config = dict(
    task='enhancement',
    residual_init='none',
    steps=5800,
    batch_size=128,
    weight_decay=0.02,
)
Rows from block 6 of a small spectrogram enhancement model, named by matrix and row number. Rows with one number belong to one channel. Each number is 128 + 32 x the weight over its row's rms, rounded and kept within 0 to 255. All counts start at 0. Numbers have three digits each. After the name is the row's rms in percent of the matrix's.
After each channel's rows are labels from the 100 clips, of 14976, where the channel reaches its highest value: "top examples" is what is common among them; "peak on" is the class under the peak. Only what is clearly more common there than usual is listed. The data: short made-up English sentences, spoken by a formant synthesiser in many voices.
# convs1: 3x3 conv (model.mid.2.convs.1.weight, 128x128x3x3, each kernel summed), inputs 0-127
# convs2: expand pointwise conv (model.mid.2.convs.2.weight, 256x128x1x1, transposed), outputs 0-127

convs1.92 134:137138103159157150075122134135153101118110151085128081121163097070164114139150176083107129122102106114147126132129121122101125179115135135135112147176140102163066118103128141140067161125084071134117170098122125128088153132170130180135115102104123114096112146112107153130128157074138122115094117122133206247076152087104124070145132095153092152145186076143000076123161130132152113142135
convs2.92 130:160122099173124138092163171139215119073124109205128137129068177107097127130106104161141176117165128068164127136101150173088123130085106086147178151167113151080138134157126156139120117149154136102118090126141102081070139187147145109148112098139098162119166118138117169157205137089153125111117074149137200116109096190114167077081105171081116133117145152088163139096131175118087084145148
top examples: rumble
peak on: silence

convs1.4 087:165149177126121151082142099133138133104139083153085074160113159135154116132169184160128161069109146171117103110130127154103157094124143139249103153144111124080109146114157090150099183090132156124240150110117118164131172115141136185130125185195138115120098166153090127135092085148085122123128064115156124139118135111144141071162126138139129145120142125085160078136138167169103196136168
convs2.4 101:117120117200119169076071090152126082110115125071157065153143162145118162115145146145122128133100072097114148114114178148115159079138163176170116129102140124166153101133172064132114152143118130082099089048087106105135148100123123141131106138162076122199104100112123144132109177112069067150153162105147136118156096142157106134122123125097166123168129201134154129143099040161158148106119
top examples: whispered
peak on: /ɝ/

convs1.125 108:039159131114183121175190122120114157111090107142113154149128151071130142137133124168123144150179166141125112137132159109172095155081136125114178150111128150101096109125113099204156104130127103151070167111146143060151136107051173126102112110149115114115166102142121113140125077155169087115174088118104155139050120052063090146075124134108121123151160123116205140137055128147137122124183
convs2.125 097:132162080168118125092133134088137186190093102132123132099121067088159119089155124114135074102147162105170129122163121161084125180108082152106147144125162128115161108187166137149150119105140153140063136089164167140205139156163179172130185145159128099135148101113203135191151119190126174106122118164179126146148183133094093180123118143068116133147159174133096096097058114117136091036126
top examples: white noise
peak on: silence

convs1.36 102:169144065111099142054171137144110162151117068090119127175153075124085159119139115103134178137132136104105131004102111117110143113114143139174123175078112070116125101149159105169102108153127144198103130131112052139111160089129121098197161123119178151117113123128143136157116165102150152140086127097098129136215129183148068144147096197115142115121120115173119085160108103134120122120120
convs2.36 104:119146178144076115149106112118151120085168116124053141125165135182122111072134125137068173140131131137133107083137156110174140160090124156137107140181107209127124172138096078051131159120126084097169092151053131110151129111130083092099116151067150123171133122179118161138144133141133079126143189132172157099173229102110106105094143171160184178149134121154132142168149039116124119126102
top examples: sentence kind: request; "please"
peak on: /i/

convs1.68 101:111090076118080097099157133159139090136166162139102159137148129165104109121105101133140118143114118152111147154131107144171175072130122112076113089103162158135146073097157129093180118155103126138128200123154108098080131118095134180123168093195112156148098096125130057142163092176117163160186079102121087070103142118063088162104106187113113060108115135167206198157100115125102132107116
convs2.68 106:162147096140190140166049165172142175133148118108154088103129134104120121127161119118094093109091137135110119110087134113153118112150129102127185114077079154139141154145052156141093068128135091138144129125101075162094151159130062168085175123121044109107145080111151112104186130113113142149152103149091086144127122148074166150087108105117187129127189125131076143095066108165125131079073
top examples: rumble; pink noise
peak on: silence

convs1.115 080:103140158120137145085138129097133147139144117137130124155125195163137111125166115156151212146157177081189096093117124114122095160118137096176073148091048121090165188190108125205133138126147137149129071108141099151091092075144100052119136108129156158108151121141098103068129158105180101104115107121107142067134106141090194118097112158124123149138188071133122091072141135088164149142149
convs2.115 092:140164131104141112103104199107150147135109093112098132124081142136104179175181098118126100111152101129174142100151109125122132145145106141135148132131143078150148089116141136106092108127151178114113108134114164101120148147097173113145137144121148131148055050101125122151131085122139113173105047100201159108154118092149080190186095130172136081155143094111116131145150138086115107171153
top examples: whispered
peak on: /t/

convs1.45 108:088095189148125092106186105109138120135120125175124161106125145153132167109133211097159150135113190151118078118172114107098125213113089160106128124196150117116118073136137142141100066032112129133126133144119156165115110152084096156063100124153110098116155121105130123095133062191142150134159160116107092157081113100080115113128126169127169100169139053143087176108108162111156113147090
convs2.45 102:133116178104085140099178117111195110156068128163173179186143133127115166154181125129132156095072196125115169122124079174091102111104140106132157094146129171116094096173072187092174151099092185152079155136132152054170110159139137149115137078134129089165111101074158076140151184095097088131119153089202174190127116099083114120143123191146119137112145127093147110142120105124102143094147
top examples: white noise
peak on: silence

convs1.124 087:098135169090113215114137119120168120118148115114069111175127087111162151175080148089126110152130184112087124136106114106143093162170098148100082131137155171105113107121137164180157090104123117122076157082058134108116127165119141065144088115132125142099123126173119117146118063117174053085166104120151163214087136192072146141130160152165119155175171100175136120102083122170103132122130
convs2.124 094:111097108130188123175127136154154116140099055178096149143135042145078106106129110075152081074129138136122090169145134212141086128163064101108152114097164152126106113156189163157100123145087139178096136103113130145166165113133158125089156109150165118120165107076190125097166133136165117217120141143148163126100076096123158150106091162094092162107151076159191170143143126127168154118143
top examples: white noise
peak on: silence

convs1.39 094:119158101113084098106150108087169104120161110052079149099104127115097149124111054154116064160080112131100085134086126145148094134176153098107177114109146117121188120127112108153184106096178109123174087080148140135146150158126120146165159094165137143163083176127137130102107075128116085130123097115144143162100115119149088102194200068126153161175169133127232093143134144134165088114100
convs2.39 103:147135124100148089196146138176079098131124102128129097126139090089170131136134135129157104089199147181170165155083162158130102123171088065140150151205138116099097087139098125055092136105164131112053112131163146120143150159126133100141128125194106112117155130113125081092188124158126105169161134110164156118086135142104151129090131132130065113158118158152163073108074165032088163141102
top examples: muffled (low-pass)
peak on: silence

convs1.72 099:118172086072141090170163143114089117094113137186094108080167194127120124162138125163079169138150104150146131150132140164157093212063115098060128132136139146171130092091104102061137100119149152113149180147134149068105118156121144207138135130139159109129156099121112110116140117152161162127125172155136130165077147137144145121118117200133196058145096118105129193087138107080142080105091
convs2.72 108:160176135149139051160173134074172066169075106133108122126143117176156162168111143094107145120181111113142122149146116130032149140121118108133136126139106169150084119115143119161108107132113101156135102148179144083171165152167152150129106144068114125143133125093152139116154078120141122155124142117150175091139091144134095168209134135076098140136172100093147064123123118073141107118174
top examples: white noise
peak on: silence

convs1.67 085:122143164134121113188167152093114145093180125152174089182111118155052132111118113156106119074215113112121128109114130038105097111165153135126172135049180130101162046107120147153155113121145127108173140137110124119140162097144153119152101118213130152119169095121110143112145193096148189100159098113146136080144129093133122055110138155162083073157101099122117173160154121107119131122145
convs2.67 091:109132170122128156158156142106126132121110086234129150154159129125158148136183101094191144119103124180168169090155137109164145112134104127097163145173056103162091155153099122191075120125088160147145132135094106161120126099128142166165148122127161148117231148127129067085110091179118100126131150146138170095152119065103167126127051129150078156126117139155070124078118168186167140084116
top examples: "where"
peak on: /ɛ/

convs1.79 143:132109163056091130125112115159127113113147119119128126124161098250110113113111136124141100135138140127131114143118152123124047151141144126058152092137180159160153132133174131114067119165128144063143160129142137103118133172122107135115163112005113130092162136116139116104114047122140176146165168132142124107144139140113164091142183053154103209113123104106123191154140137095140099140162
convs2.79 154:140158112123199100057128137127124127115135117161197107116155143160133130094140109132107149135084123094061078135130106122166143137139111091158167108126119112219120121144100079129139122124186133184113142129119099195147163127098117151123189090140088142138132118119136123148139134138094159140179053139098181131154104164146106140151170134126103128173158053146092144091115075171178123110070
top examples: pink noise
peak on: silence

convs1.9 099:125122181136138084130153169158088132118169153159079103109164091097120200117118131125168154126185129106163180131125092147094093146120114163063153133088105191165136093123171115116099131139101114185154114152076186194075155084127145146133104041149137104126095074140102140189140111130110099120090127120116134173120159103148133149080173089046121126095124139131075081107133145098130183096125
convs2.9 088:090161117137107178098170104107117061072149119160106089128151063135150082132082162111109156119163145075068139150111167129193122121106088161100131141137109082113084133190152117172158049087157170113169142139143119125121121177147166101083150163138109121172179160152131147062130156145116150104104073100131137142124128116099137059118150145155092119166141169117136104120134194130119100156103
top examples: white noise
peak on: silence

convs1.98 102:184132095121109140116058112131079126146162115039188134129104163179107121190164157116071155080134184109067139102121120161094106078132159095146133107084129131170099167124169129116094142141150100114140097119110063072130147133156115161185160077079129187099138179087141167149093142154113169193111118164203168116150129121142152138151138117127134152104146124095152108185137120118098168128111
convs2.98 097:119161110176083130110150094114132166121112165110078158093106094138169153077105099121105080153096127123120120136099140133198148135147154106069094099109119153096109133117142137133104155142162147133086112183185125150179128095132106057158128151158094159135121122169142108133106039190175103122139090126129126086161090153089130117169121109103125160099136067107129120117086211071158107130131
top examples: thin (high-pass)
peak on: /i/

convs1.120 167:158096133055153117132100128128140102140143150125123144127144124159130138147125160132135123157127151119209156141140144138148128154117103147085158116067104132181103037061145148128158153151135135097109160145171164169143132189052123083175132132119149160156130179115111113128079132114117053184149188116150159145076109118113100192165133161121107105174176150049150182126117127178115066154089
convs2.120 132:090109163118199110104109107156120143116183096192148150076188170112151069115115099148088132131154107127093075144166135133112162102096071093096148104122117147196136154162133141146157141185117127159127110137102094136155172136111057138109154087104151134205124145131203128141153145161109204095148066159092127195212097129149125175081154142066125107161196101143094160101147098101127126131090
top examples: pink noise
peak on: silence

convs1.42 100:136145122119143099166144126131100179126112112101121125129107107092095130125111123129120160083097047070153150067120144098110133091128134083144155140140094104157088209088091087049137131094176143076109061128159133104103125011163106133130080134164066102156136107153156162140149166110133118070039085111122129137149096150094120135115099138066134144135108149109136123120142074099162130142107
convs2.42 121:189105105069127175190082110095149140127125106185154162201125143131105138172156152075101157116096152169184128090190185129136081164080131155158116125095194103111101091161096118091126140173193169095097139113099068092056133143107150157128148120127154109132140125166145134174079117159123130137114117119129232124101154124095124155146128117061101182114151149165149168182109114129137130123172
top examples: mains hum; sentence kind: request; "please"
peak on: /i/

convs1.91 103:165148052170144090165133098080122126116102095128134111147135113121128171111110099144106114124074052102130110170151124122093073127150172088100158102159046149110112207146110133075144050087125146117065157124172130086116121109132187158130128141194137124136094108140174125111118161135079140128094136156113087083159127156183127144123055133171167121118100145208120135146091138080129100118122
convs2.91 111:127107130118116128056116094122114140163130163102126132108125124106129166115103157195132120083065135198154117093183178136108114084143056159186108091103166150089137129111111127105115135150129159175164126127195141166100138151121145085144168154201156118113109126072116156161105152114195139147061136113152087140120122155159076139075080146151127130122159125130133164165172132145124198127127
top examples: mains hum
peak on: silence

convs1.46 113:118127193102123163109122129138158104158085130130166149105150097084140167133100131101123007200165154118141110160107105078175150171138153122145093084108105140148110082085122142255135110162103046129132133151107122115135132122107145090134111132051126100109141124119100147104144121128136089120144121119133128129076135105095162135138163065152126086186143087086107105131127116143126171129164
convs2.46 105:049157165129130154123134100152146116148125079167089188163105089080115113128110132137095164125155119150113159211163118097187165148136115134167132121082122114137182145082151180184180121061090139130114115076133120116119077137098104080113083098086084137130120114171128108057103102059114108106156127116054150158092147101087138147134130117073136101129095116098105114100131194112106168145138
top examples: white noise
peak on: silence

convs1.112 120:204204133122138106246123120102112156101126066096133124168110152147115136101145141140123158111090058107065064127106135154095067154099130099096122169154122130094114131083134129066167133135129158104160088156141146110135126116114101135096104200152137138125127110130100140123135116113148140092100119125129110102130113129117156124118120153106247111122126147189134131190103078134077099095066
convs2.112 119:164167141145076125117125149121113148115110116163135114165061179172085172128102066127127150120124155081173098169095114050143112185116077124195131124060114099123089139143119123115147133161182088132078179095094100135158086115094165142080147155129157119165172083145138088143075112129126082136153120102129195087119186161082122149179113138175160110172116204154079128103089064178122059138139
top examples: mains hum
peak on: silence

convs1.11 102:132089150122139178141094155146145103139127138073102105124136140203179109161160163149185083123155114128152071125162157138105026117096120104143161113117146099137131105130135133084088139106132135137137182143078145147163105175084079113110124174136106123080122077098107123127116119138157066138181159132116165213062143139115080107077145126168124174112132086062192147150126142132162074127086
convs2.11 101:088056060147140169166131122156120151104123121111074097131180092125134108109102141164127196131179104114128162127145133100119124097101135101120123089133117163123184143107132080096165169154091121133215062083181117159129166126071105076181107180163155096095091142072129143124162154160090126204120144122155168105099174152089179122180098116140111164111077097107202157052133140123128134151111
top examples: rumble
peak on: silence

convs1.16 118:154178183181113149139148119154138121141121131125123157133126089138137144114172140177187105096162109096082132109099150115138111080047143135070179138156148122145166156095123143132047108146082151119097127106090164140096126159113111159073138154065091141113116133100095158138123045112162127148108162142104184145142137096109047050167217093144133151117174098176130143154134096114145144154109
convs2.16 107:138162110170182107075098180155173112201085161115177154074136135080121117139090176089138057163091103175126135075158122127155116073188099101072134155121092132156118048120146077150092093035127073142048146139173178192114152104139137160137123114196161156174096092113122192109137164124120105084085106155121109156122129152150077108141144100151148168136137085123076132164150089132193097081148
top examples: pink noise
peak on: silence

convs1.111 110:127172148174144133084174134155167130169172126054146164134136157155144159122118143156154113104185095176185113101120158150106006092157187157122106156111158132148162150109134131061055142106144138089127175142156151111124140154137156160182155166060093112115171135132157146101141160141176142103160130142158127144157161074165131148118104067141089167151131163111123091138167115080168123146140
convs2.111 134:103161108147136152066131109094152140172117084189183181140130166128113126077129135081128098156035130070157129077111114133181093090186107097179182163108100088167114103121121139190122112107184131169073144133134146194110161144132189131120132061124115139191149082114127150138180150147118145148144070076099121143136137116125110146123102107072151175112170076161112173178118110135159154107113
top examples: rumble
peak on: silence